{
  "encoder_patch_size": [6, 6],
  "decoder_layers": 6,
  "decoder_fused_qkv": true,
  "decoder_qk_norm": false,
  "decoder_inner_norm": false,
  "decoder_positions": "learned",
  "muon_scale": "match_rms_adamw",
  "lr": 0.0034,
  "cautious_weight_decay": true,
  "steps": 14800,
  "adamw_weight_decay_other_params": 0.01
}
Rows from block 4 of the image encoder of a small image captioner, named by matrix and row number. Rows with one number belong to one neuron. Each number is 200 + 30 x the weight over its row's rms, rounded and kept within 0 to 999. All counts start at 0.
After each neuron's rows are labels from the 100 images, of 14848, where the neuron reaches its largest size: "peak on" is the class under the peak. Only what is clearly more common there than usual is listed. The data: made-up road signs on poles.
# u: gMLP up (value half) (encoder.blocks.4.mixer.u.weight, 384x256), inputs 172-255
# v: gMLP up (gate half) (encoder.blocks.4.mixer.v.weight, 384x256), inputs 172-255
# out: gMLP down (encoder.blocks.4.mixer.out.weight, 256x384, transposed), outputs 172-255

u.218,229,167,187,202,239,176,228,227,227,210,188,216,198,224,184,165,242,150,246,220,158,205,203,204,226,177,165,224,194,195,203,199,200,185,180,154,245,198,184,217,188,236,185,243,165,222,206,175,221,223,225,190,215,148,214,252,209,182,175,236,239,189,237,193,204,247,229,235,203,148,210,226,184,248,165,155,189,186,163,150,158,159,205,227
v.218,159,183,237,172,167,174,190,232,213,231,174,222,180,174,227,191,206,223,232,209,210,160,217,193,221,199,165,251,202,241,177,234,229,184,170,267,197,192,190,199,218,214,168,232,183,183,238,201,199,216,173,178,177,175,239,157,190,250,207,212,172,260,247,208,210,205,166,220,147,213,198,154,238,194,149,166,191,202,214,178,218,202,222,227
out.218,217,148,189,202,186,162,193,183,160,200,213,132,196,145,204,212,182,160,152,208,203,232,208,212,203,194,169,178,234,198,188,170,188,154,162,258,214,178,175,214,190,193,185,173,247,203,199,252,219,233,187,223,195,226,204,227,177,231,172,163,182,214,153,216,217,229,227,222,238,225,188,245,127,256,182,177,218,202,193,242,230,175,210,200
peak on: backdrop

u.44,172,187,239,197,233,205,252,180,177,224,197,161,196,201,199,231,221,241,211,237,194,195,229,205,208,201,188,205,171,187,211,241,186,139,160,240,163,222,193,199,164,218,188,246,176,244,149,213,179,224,141,188,168,248,233,253,206,247,203,225,169,171,174,194,179,189,253,167,225,262,245,161,222,185,191,196,174,252,263,228,159,241,187,246
v.44,177,141,191,206,228,236,181,175,212,176,197,177,282,174,166,200,229,263,233,216,163,226,198,203,236,248,147,237,221,251,197,231,200,172,202,186,210,179,185,211,169,180,196,283,194,175,275,174,211,182,189,203,195,234,202,230,249,215,251,249,218,167,238,184,180,200,204,187,210,174,215,245,185,189,215,211,214,247,239,227,135,223,211,181
out.44,209,222,233,173,227,192,233,223,173,191,186,240,213,180,153,178,196,164,177,236,222,187,176,225,183,222,202,163,176,190,192,184,138,207,234,194,174,202,233,206,168,210,235,221,184,144,190,141,233,169,190,184,225,151,166,171,191,245,201,184,171,169,212,228,143,134,160,154,227,166,204,207,241,214,177,189,199,199,171,151,161,125,191,162
peak on: symbol

u.169,205,235,207,228,277,175,227,206,190,226,194,162,212,193,154,204,211,183,183,222,201,148,243,252,197,193,159,174,223,162,223,221,135,200,177,171,173,194,182,183,221,201,220,188,237,220,214,218,221,229,203,190,203,147,182,228,243,164,202,185,263,189,186,175,174,194,220,228,167,222,183,163,162,216,216,279,207,242,209,180,235,220,262,203
v.169,205,239,187,198,202,202,222,195,236,231,181,189,221,220,244,146,243,147,180,249,183,192,238,229,273,178,194,204,197,231,189,171,215,156,215,197,200,202,164,246,205,175,202,170,178,251,221,216,211,214,164,246,227,173,235,155,238,229,189,187,172,149,188,179,226,193,225,279,220,163,211,144,180,158,174,165,183,226,215,197,244,186,245,167
out.169,187,193,236,191,243,178,187,206,230,174,150,129,247,191,169,155,191,174,150,198,245,243,177,231,174,177,194,192,191,186,245,190,231,235,168,200,220,203,204,178,208,147,184,229,223,183,207,180,192,157,193,180,212,190,188,213,190,211,179,153,145,209,190,190,238,201,194,205,196,182,211,242,206,231,169,230,207,189,198,218,169,205,187,222
peak on: rim

u.250,213,255,211,196,201,160,199,182,229,200,228,184,191,208,205,155,210,247,177,246,145,192,237,161,191,112,235,239,188,223,184,258,170,210,245,197,164,200,219,202,261,155,267,192,212,195,139,230,157,235,238,205,223,148,184,204,185,215,240,210,225,220,173,238,205,230,195,201,191,203,144,203,211,152,151,197,221,178,280,205,228,151,234,176
v.250,184,142,165,191,210,228,228,166,207,209,196,196,231,238,191,209,201,213,227,165,228,212,217,216,232,206,238,167,204,216,204,174,175,212,233,205,146,182,153,188,169,180,246,161,211,206,197,155,218,250,260,222,218,229,191,176,249,260,186,180,211,203,166,199,141,230,287,257,165,196,209,221,199,168,195,202,179,199,226,195,196,222,190,211
out.250,162,166,173,177,207,189,179,173,193,202,196,211,206,216,236,214,157,165,195,202,206,226,197,222,227,243,194,176,177,187,228,178,201,217,193,197,232,221,249,231,167,177,225,226,199,212,185,257,219,133,215,198,225,202,165,151,236,148,178,179,153,210,210,231,216,211,206,191,188,213,211,126,217,174,132,225,186,209,194,209,158,230,142,203
peak on: rim

u.15,224,208,183,138,192,210,213,152,200,177,190,138,173,173,179,189,225,174,224,236,169,149,229,222,184,202,198,171,214,217,177,224,205,229,257,197,218,206,189,141,215,229,213,226,196,218,182,218,168,184,219,235,175,202,277,204,185,199,220,220,208,207,188,215,177,190,228,207,147,215,144,188,220,213,180,175,251,185,233,195,192,218,205,174
v.15,174,261,227,189,171,213,171,198,164,235,206,167,149,185,246,206,172,163,203,201,158,183,152,186,247,199,175,209,185,239,162,251,173,178,182,227,177,175,182,206,185,238,174,204,244,237,259,278,166,213,155,214,191,186,185,199,210,156,264,213,215,189,203,187,248,193,192,209,221,203,208,207,207,109,191,168,185,166,160,209,224,220,181,174
out.15,224,176,201,196,182,200,209,193,257,161,191,225,218,141,234,184,168,220,207,219,193,222,162,176,232,155,180,216,250,191,178,230,214,202,228,248,191,242,211,209,167,219,216,184,162,187,192,175,155,204,211,214,231,179,266,268,213,128,200,155,276,240,225,232,173,225,211,193,218,203,153,203,178,168,230,204,156,174,242,244,237,219,213,173
peak on: rim

u.294,174,205,244,188,175,240,206,175,185,202,228,174,210,249,167,215,208,211,196,196,183,202,164,220,199,227,195,218,234,193,277,231,230,219,203,209,225,214,235,197,198,250,180,194,181,238,194,192,206,221,160,203,217,180,250,203,220,217,180,239,222,204,230,172,202,211,197,184,189,233,159,182,245,173,181,212,230,195,128,234,195,225,190,178
v.294,111,155,161,154,189,239,118,180,223,153,188,202,190,205,224,150,202,200,191,192,199,192,191,176,227,265,201,205,183,181,190,227,168,204,182,202,196,221,222,202,172,235,139,214,233,178,148,118,194,212,240,235,178,158,176,199,202,241,232,225,211,194,225,210,167,196,172,179,206,187,186,198,205,173,179,235,196,164,186,201,260,226,224,229
out.294,195,223,167,165,200,189,229,213,225,232,150,198,208,219,216,147,190,184,242,186,176,195,187,150,196,179,198,214,248,212,141,228,178,190,173,153,258,188,204,223,246,181,144,188,193,153,210,229,166,209,205,231,191,193,240,158,224,190,188,224,237,214,294,168,169,191,195,185,309,161,165,167,219,201,132,182,214,226,165,183,193,206,158,236
peak on: rim

u.244,209,154,125,227,207,201,209,223,197,232,170,213,175,208,221,191,207,211,167,212,136,200,202,194,194,189,213,205,277,190,214,160,219,132,192,217,170,238,263,192,241,152,210,181,179,199,142,216,251,218,221,172,186,231,194,185,212,223,149,184,200,206,161,152,187,162,229,189,164,234,213,234,228,165,252,167,177,230,188,223,231,193,132,227
v.244,226,194,239,206,186,233,215,200,170,206,173,182,184,158,175,247,196,225,240,179,218,152,188,167,191,216,244,166,213,265,170,212,228,214,136,214,201,192,224,198,223,175,201,182,181,209,263,187,167,200,157,175,189,169,188,169,264,207,167,183,234,209,218,198,197,157,269,258,221,176,164,209,231,167,173,203,171,232,192,176,222,163,235,172
out.244,178,181,215,260,191,125,284,216,197,199,200,216,210,205,242,190,189,103,260,247,221,213,219,159,225,175,181,220,174,198,203,227,210,245,218,232,215,250,223,201,173,167,194,189,208,202,198,209,181,172,189,203,214,154,241,146,148,217,224,211,217,205,175,210,178,234,208,200,203,149,160,155,164,164,234,226,230,194,231,182,182,173,208,168
peak on: rim

u.150,146,164,246,172,164,188,231,239,198,272,183,212,170,194,187,220,143,170,216,184,222,231,149,182,213,188,205,129,222,239,198,235,146,250,194,231,165,209,190,250,189,171,238,194,185,230,174,239,192,189,217,203,164,178,232,206,181,201,213,161,170,175,149,190,173,206,210,201,183,205,173,229,208,227,229,233,218,207,177,170,156,143,162,175
v.150,236,171,168,210,215,147,151,168,218,266,219,169,127,217,183,158,193,186,219,147,159,274,185,223,249,182,213,177,205,211,161,223,165,197,232,192,230,181,174,231,163,251,191,196,196,216,201,191,157,239,238,197,226,200,225,201,187,239,189,145,162,166,128,195,107,260,170,155,226,192,187,195,173,191,242,212,175,135,177,182,187,151,160,231
out.150,188,185,199,213,152,205,243,170,202,191,178,223,194,148,178,249,172,187,175,202,224,221,253,183,176,246,164,185,157,171,255,184,201,194,120,150,207,177,142,201,127,225,237,180,216,236,171,176,199,233,250,151,202,212,215,231,221,232,198,190,157,192,173,216,181,213,177,229,184,179,206,200,177,195,222,192,199,192,196,221,218,171,186,243
peak on: symbol

u.256,205,184,207,212,192,190,189,231,260,241,222,209,173,204,212,206,219,212,236,208,214,163,181,229,207,166,192,140,220,263,204,239,212,185,235,172,179,216,178,147,202,220,192,194,234,171,140,241,260,199,160,235,223,221,229,271,170,248,213,219,169,203,256,191,190,153,230,205,248,212,194,158,215,253,184,170,220,196,191,176,211,145,201,187
v.256,204,208,130,221,123,217,208,201,193,151,207,163,229,226,156,201,200,177,172,191,169,168,194,193,120,177,201,219,182,207,263,220,224,174,205,196,159,195,240,172,198,190,178,228,212,204,147,251,210,194,188,196,215,179,195,221,258,147,186,156,215,223,238,208,160,228,219,260,212,209,190,204,183,165,170,200,223,146,185,181,241,243,182,213
out.256,229,188,160,212,188,234,195,178,182,208,200,222,248,235,258,235,193,200,246,208,210,183,255,233,236,188,212,196,225,182,166,185,193,275,215,139,185,240,168,211,150,156,179,185,211,144,220,159,212,203,162,208,261,209,142,286,193,213,166,202,199,250,198,117,169,216,151,193,158,253,212,180,208,135,257,202,189,216,206,167,221,222,166,205
peak on: symbol

u.122,89,171,238,244,206,214,250,158,179,176,208,212,212,194,180,224,222,210,152,228,224,230,151,154,213,188,161,233,173,179,195,222,238,214,206,209,156,182,183,173,182,177,281,185,193,169,154,183,194,176,121,177,231,195,174,204,238,156,180,205,161,247,214,195,221,208,171,188,187,196,193,208,186,179,225,240,156,227,215,194,189,174,197,208
v.122,209,165,230,220,198,226,247,196,188,207,213,227,204,153,201,153,222,181,139,198,213,175,176,219,203,159,133,197,184,220,213,172,183,194,192,196,220,199,171,211,207,240,217,115,219,207,219,167,175,168,177,188,206,175,224,214,206,147,183,182,207,194,194,216,160,221,172,145,192,162,207,237,174,219,178,223,156,164,173,209,191,208,186,213
out.122,220,225,213,187,186,214,216,228,217,238,228,206,212,185,203,226,177,173,189,244,158,196,167,218,173,234,205,232,208,201,159,146,162,232,142,240,207,180,186,230,202,137,209,220,206,188,190,187,227,145,229,203,156,217,187,206,188,208,208,188,258,181,206,175,212,223,188,176,227,245,140,206,193,226,171,238,287,167,197,140,203,128,195,158
peak on: symbol

u.0,149,162,202,251,214,174,167,189,167,211,218,285,252,220,249,209,234,209,175,216,221,187,248,185,160,191,197,192,187,189,182,179,250,216,194,212,260,212,232,231,193,221,147,195,171,165,147,229,175,218,175,233,185,224,182,198,176,224,216,168,159,187,230,171,195,187,171,192,183,224,189,163,197,259,212,193,174,169,162,133,242,146,201,193
v.0,176,218,142,251,193,182,252,136,217,231,199,228,139,255,194,174,214,152,211,210,176,157,201,261,231,157,214,204,201,225,164,178,195,238,240,191,161,200,229,164,189,199,223,227,213,229,175,190,274,217,247,210,237,218,246,200,150,184,127,207,235,213,163,173,136,156,161,201,143,197,197,192,149,209,184,198,190,238,194,194,221,183,227,182
out.0,204,218,133,227,188,227,122,228,206,151,208,214,221,213,199,232,239,194,219,209,213,204,245,128,233,266,244,247,260,219,202,208,160,155,216,204,204,248,238,190,196,202,214,171,199,220,181,201,223,226,233,194,164,215,202,214,215,213,215,249,199,172,206,170,195,188,210,172,152,146,203,172,208,203,248,209,258,190,180,254,200,179,231,204
peak on: symbol

u.139,218,190,189,184,181,179,202,238,206,158,152,211,205,141,210,209,208,188,219,180,173,209,179,138,191,195,160,209,239,200,230,157,200,202,185,230,206,206,166,218,155,224,164,185,230,217,191,213,201,187,230,213,195,174,246,200,192,235,173,200,171,201,169,164,174,223,220,210,147,226,207,165,210,184,225,213,213,187,254,156,266,186,249,237
v.139,178,161,178,169,167,205,277,218,215,169,212,225,209,183,126,203,173,154,183,194,251,276,152,183,252,250,159,165,179,206,214,217,199,198,190,175,201,225,167,255,178,160,155,209,184,207,234,258,220,181,218,147,176,173,196,222,152,216,149,212,200,236,207,251,218,167,174,201,157,235,209,232,209,217,221,186,214,207,188,176,213,257,218,186
out.139,244,178,187,210,203,185,210,231,178,152,203,111,155,210,261,232,166,207,236,199,183,197,178,235,233,176,229,195,226,263,215,190,214,214,258,214,199,222,198,207,197,218,280,239,208,189,204,222,222,194,206,171,163,249,256,235,189,206,161,212,238,179,188,214,202,165,183,183,201,235,203,188,225,249,187,204,223,228,212,223,174,193,169,213
peak on: rim

u.293,179,216,177,218,220,192,209,201,206,177,236,218,164,177,217,197,201,170,230,197,179,197,228,241,198,209,203,177,191,153,229,199,199,201,175,204,190,161,147,226,230,205,222,147,171,167,202,182,186,209,194,192,197,201,201,175,225,222,219,172,183,181,240,250,206,191,227,175,250,251,218,187,195,189,191,212,211,170,203,174,231,198,245,150
v.293,156,159,183,218,229,189,216,253,170,181,204,214,152,202,174,203,177,154,162,199,185,182,187,257,104,187,208,188,263,208,154,200,177,174,146,197,263,210,187,225,183,238,172,167,206,237,142,173,227,198,167,203,167,165,222,194,132,222,203,242,171,208,221,193,207,275,215,159,209,186,230,186,177,174,181,241,218,189,231,171,188,199,202,161
out.293,194,160,192,195,173,259,229,185,152,177,159,203,202,160,196,263,188,186,168,201,236,166,173,174,185,172,253,276,190,187,240,241,164,203,206,254,190,234,161,176,213,220,252,182,190,200,204,225,231,187,226,206,183,200,174,148,214,166,207,268,175,207,174,212,204,237,221,186,220,193,190,183,191,211,165,170,226,191,214,185,199,198,236,189
peak on: face

u.158,208,268,219,194,158,186,191,224,202,122,273,203,204,193,193,162,234,189,186,199,204,229,162,244,189,249,205,171,141,120,190,210,144,185,216,192,213,171,179,223,197,217,180,224,201,156,144,201,227,246,137,244,185,220,235,144,177,172,189,194,188,217,193,218,203,215,154,219,189,209,242,210,203,237,239,208,117,163,208,216,214,191,244,209
v.158,169,206,250,216,230,210,139,224,225,154,204,158,175,228,186,212,207,239,229,248,173,224,188,177,175,208,142,172,188,169,225,212,192,167,141,222,168,204,219,166,157,164,258,209,236,175,199,168,217,188,224,157,196,230,186,212,218,254,190,213,258,214,158,210,195,191,230,230,170,184,243,162,212,223,237,208,220,182,235,223,155,180,213,241
out.158,169,229,195,205,210,237,243,197,199,173,183,245,175,181,194,186,235,166,214,206,171,222,238,142,159,199,201,175,236,145,216,259,174,184,141,205,175,262,219,190,189,149,208,202,204,217,167,221,159,198,186,187,214,177,190,231,158,166,220,216,266,224,176,241,246,181,192,220,210,174,254,192,205,217,178,175,201,193,184,228,144,196,227,186
peak on: backdrop

u.56,187,234,228,230,152,203,162,227,192,143,187,174,186,178,169,192,221,261,205,150,195,182,202,164,212,164,208,181,160,191,212,231,201,201,209,221,190,179,204,212,215,233,195,183,211,196,200,212,229,224,112,209,227,226,198,144,177,220,171,203,199,187,168,206,198,162,142,236,222,215,104,201,175,207,191,181,202,197,220,225,220,181,232,210
v.56,167,180,191,201,236,191,211,194,225,194,213,176,224,145,219,211,191,222,138,211,175,208,146,232,158,195,207,179,224,227,181,120,194,215,181,135,226,202,211,212,242,226,233,200,201,271,239,182,224,191,210,205,245,233,165,193,180,230,179,202,170,163,225,157,147,172,243,171,208,187,213,214,180,195,179,202,206,204,168,266,228,212,183,214
out.56,262,159,201,203,249,194,191,168,206,200,208,196,168,221,167,234,143,205,227,210,208,217,158,201,172,243,193,169,173,209,229,132,234,179,186,234,189,179,197,186,147,193,225,209,207,193,198,198,234,270,217,227,152,188,189,188,182,256,201,158,204,253,165,229,165,158,211,168,233,152,198,197,213,225,208,199,175,178,191,244,201,160,200,242
peak on: symbol

u.23,169,223,203,229,240,197,224,167,233,225,173,156,125,189,179,152,178,202,201,266,179,243,253,199,166,209,237,224,269,213,180,161,207,201,164,184,248,205,229,191,188,195,196,206,181,214,255,187,181,251,177,236,179,246,202,200,192,156,227,185,209,218,203,211,195,174,276,238,222,211,234,219,204,294,200,225,222,191,203,194,202,179,279,179
v.23,199,201,191,177,145,233,183,192,199,194,189,177,199,174,178,223,245,238,200,252,237,197,181,212,231,189,233,213,216,197,192,239,170,211,182,208,167,220,184,252,218,209,223,223,228,165,208,197,172,272,198,225,198,229,142,190,242,186,185,156,218,259,177,193,226,164,189,181,172,233,248,188,156,223,227,301,264,213,265,160,198,226,237,193
out.23,210,205,179,190,227,207,187,223,236,209,215,216,224,255,213,190,220,231,203,235,202,257,197,162,234,190,198,217,241,183,185,172,165,188,212,183,202,206,115,175,209,209,194,227,199,246,156,177,217,194,179,182,205,219,202,246,248,162,192,223,218,254,129,204,215,270,179,163,218,197,220,187,243,234,196,207,198,208,158,222,240,177,204,223
peak on: face

u.273,212,191,177,188,213,259,204,224,216,209,189,228,185,240,186,193,150,158,155,178,150,185,188,220,224,154,220,300,196,172,210,241,236,147,209,199,200,237,203,271,173,200,216,204,249,252,217,142,226,191,163,217,211,196,185,223,163,226,192,203,182,179,215,195,164,162,150,205,227,213,262,231,186,185,231,205,208,149,247,162,217,235,257,222
v.273,246,190,174,208,232,216,214,231,180,211,216,190,221,189,191,210,180,215,169,208,163,160,235,157,175,184,249,242,222,193,196,146,238,199,202,153,216,178,236,216,213,182,224,172,188,202,238,173,212,226,185,196,239,239,204,191,152,167,200,237,207,237,250,207,197,190,259,180,260,164,234,173,266,159,186,243,204,214,174,187,195,152,191,219
out.273,198,223,213,154,230,215,130,176,222,206,230,167,230,156,257,225,184,164,160,249,230,206,193,219,218,214,253,207,169,225,156,162,201,205,169,241,242,228,239,207,143,195,249,164,205,235,169,214,224,241,191,221,167,194,245,192,184,227,271,196,158,202,110,167,168,176,179,221,204,197,219,199,187,136,159,236,238,211,216,206,138,156,181,184
peak on: symbol

u.340,246,203,241,130,178,290,195,167,169,181,176,191,113,190,170,180,211,190,250,169,218,221,216,219,205,211,199,192,193,245,170,188,174,197,203,246,177,214,237,132,152,188,199,221,174,195,189,177,285,174,154,216,240,193,228,189,189,190,200,101,184,243,186,196,188,204,127,230,221,188,203,201,199,200,224,172,204,213,214,210,193,204,234,197
v.340,214,193,238,184,218,226,176,204,170,204,234,205,131,237,258,187,209,179,196,190,217,167,209,84,232,173,152,204,210,228,246,209,231,230,202,227,179,210,159,229,254,226,194,200,178,230,235,215,209,199,144,204,198,178,134,222,205,204,224,169,210,204,264,212,170,230,189,219,278,207,160,204,240,170,217,224,210,196,178,182,183,211,180,218
out.340,217,213,172,208,241,152,261,183,194,181,214,252,236,240,200,215,228,148,214,304,222,190,265,197,208,160,176,227,260,232,206,142,186,189,251,222,200,209,176,180,204,230,224,150,225,215,192,154,179,184,199,182,161,256,170,187,188,168,208,200,186,187,217,211,217,187,237,186,204,242,249,188,194,196,192,206,235,200,177,261,222,205,211,167
peak on: rim

u.242,179,229,241,199,192,247,212,150,208,170,236,216,217,224,160,184,190,207,190,196,216,239,170,156,173,182,113,188,166,197,146,255,238,187,181,209,217,162,232,224,180,190,258,229,177,186,205,175,202,225,210,159,172,179,199,149,215,195,204,198,243,217,234,209,149,224,175,220,185,181,193,234,189,210,203,232,163,173,208,216,191,231,204,203
v.242,182,212,197,165,209,278,196,205,179,197,175,193,227,231,184,165,193,200,195,194,203,244,201,184,216,205,177,169,160,194,223,278,222,141,211,155,211,161,148,235,159,181,246,192,193,173,238,201,252,217,218,164,172,204,199,188,231,212,250,241,212,268,198,184,185,194,183,212,181,224,111,191,174,297,247,220,223,181,180,174,164,178,155,214
out.242,210,278,186,222,176,168,133,221,199,176,156,167,174,224,195,197,178,219,192,213,188,240,232,186,237,187,139,187,182,203,241,176,189,161,217,229,164,200,225,167,177,226,185,264,208,200,210,257,198,257,241,224,145,202,236,186,199,221,259,200,240,220,182,212,194,190,223,209,159,232,196,243,206,270,182,173,195,252,169,180,198,204,183,228
peak on: rim

u.148,197,197,204,192,215,234,194,186,224,184,138,173,194,213,147,225,227,222,245,150,178,171,175,229,201,180,194,178,213,183,191,263,237,206,204,168,204,267,198,201,171,184,258,180,211,230,170,259,239,243,244,174,223,182,194,166,206,210,200,233,205,224,227,197,220,175,200,188,194,219,224,196,242,207,134,204,196,158,189,194,130,269,162,244
v.148,198,210,215,213,172,176,155,197,190,157,207,182,146,172,228,239,202,186,192,146,161,189,234,224,245,172,190,159,189,185,195,200,168,177,204,210,245,236,214,207,216,206,175,189,168,209,200,231,241,188,141,204,163,171,212,167,195,196,180,177,168,194,192,141,230,215,200,203,142,187,222,258,268,214,227,203,186,180,215,171,243,196,181,229
out.148,236,251,198,166,248,139,233,182,202,156,204,177,161,222,209,209,238,202,260,170,245,149,180,223,204,216,229,174,183,148,215,171,149,117,210,204,234,155,181,190,222,188,200,174,226,203,264,249,218,206,181,190,224,180,212,162,196,200,211,187,172,186,191,179,180,197,187,124,189,207,229,258,213,189,245,198,165,269,209,195,206,227,231,174
peak on: face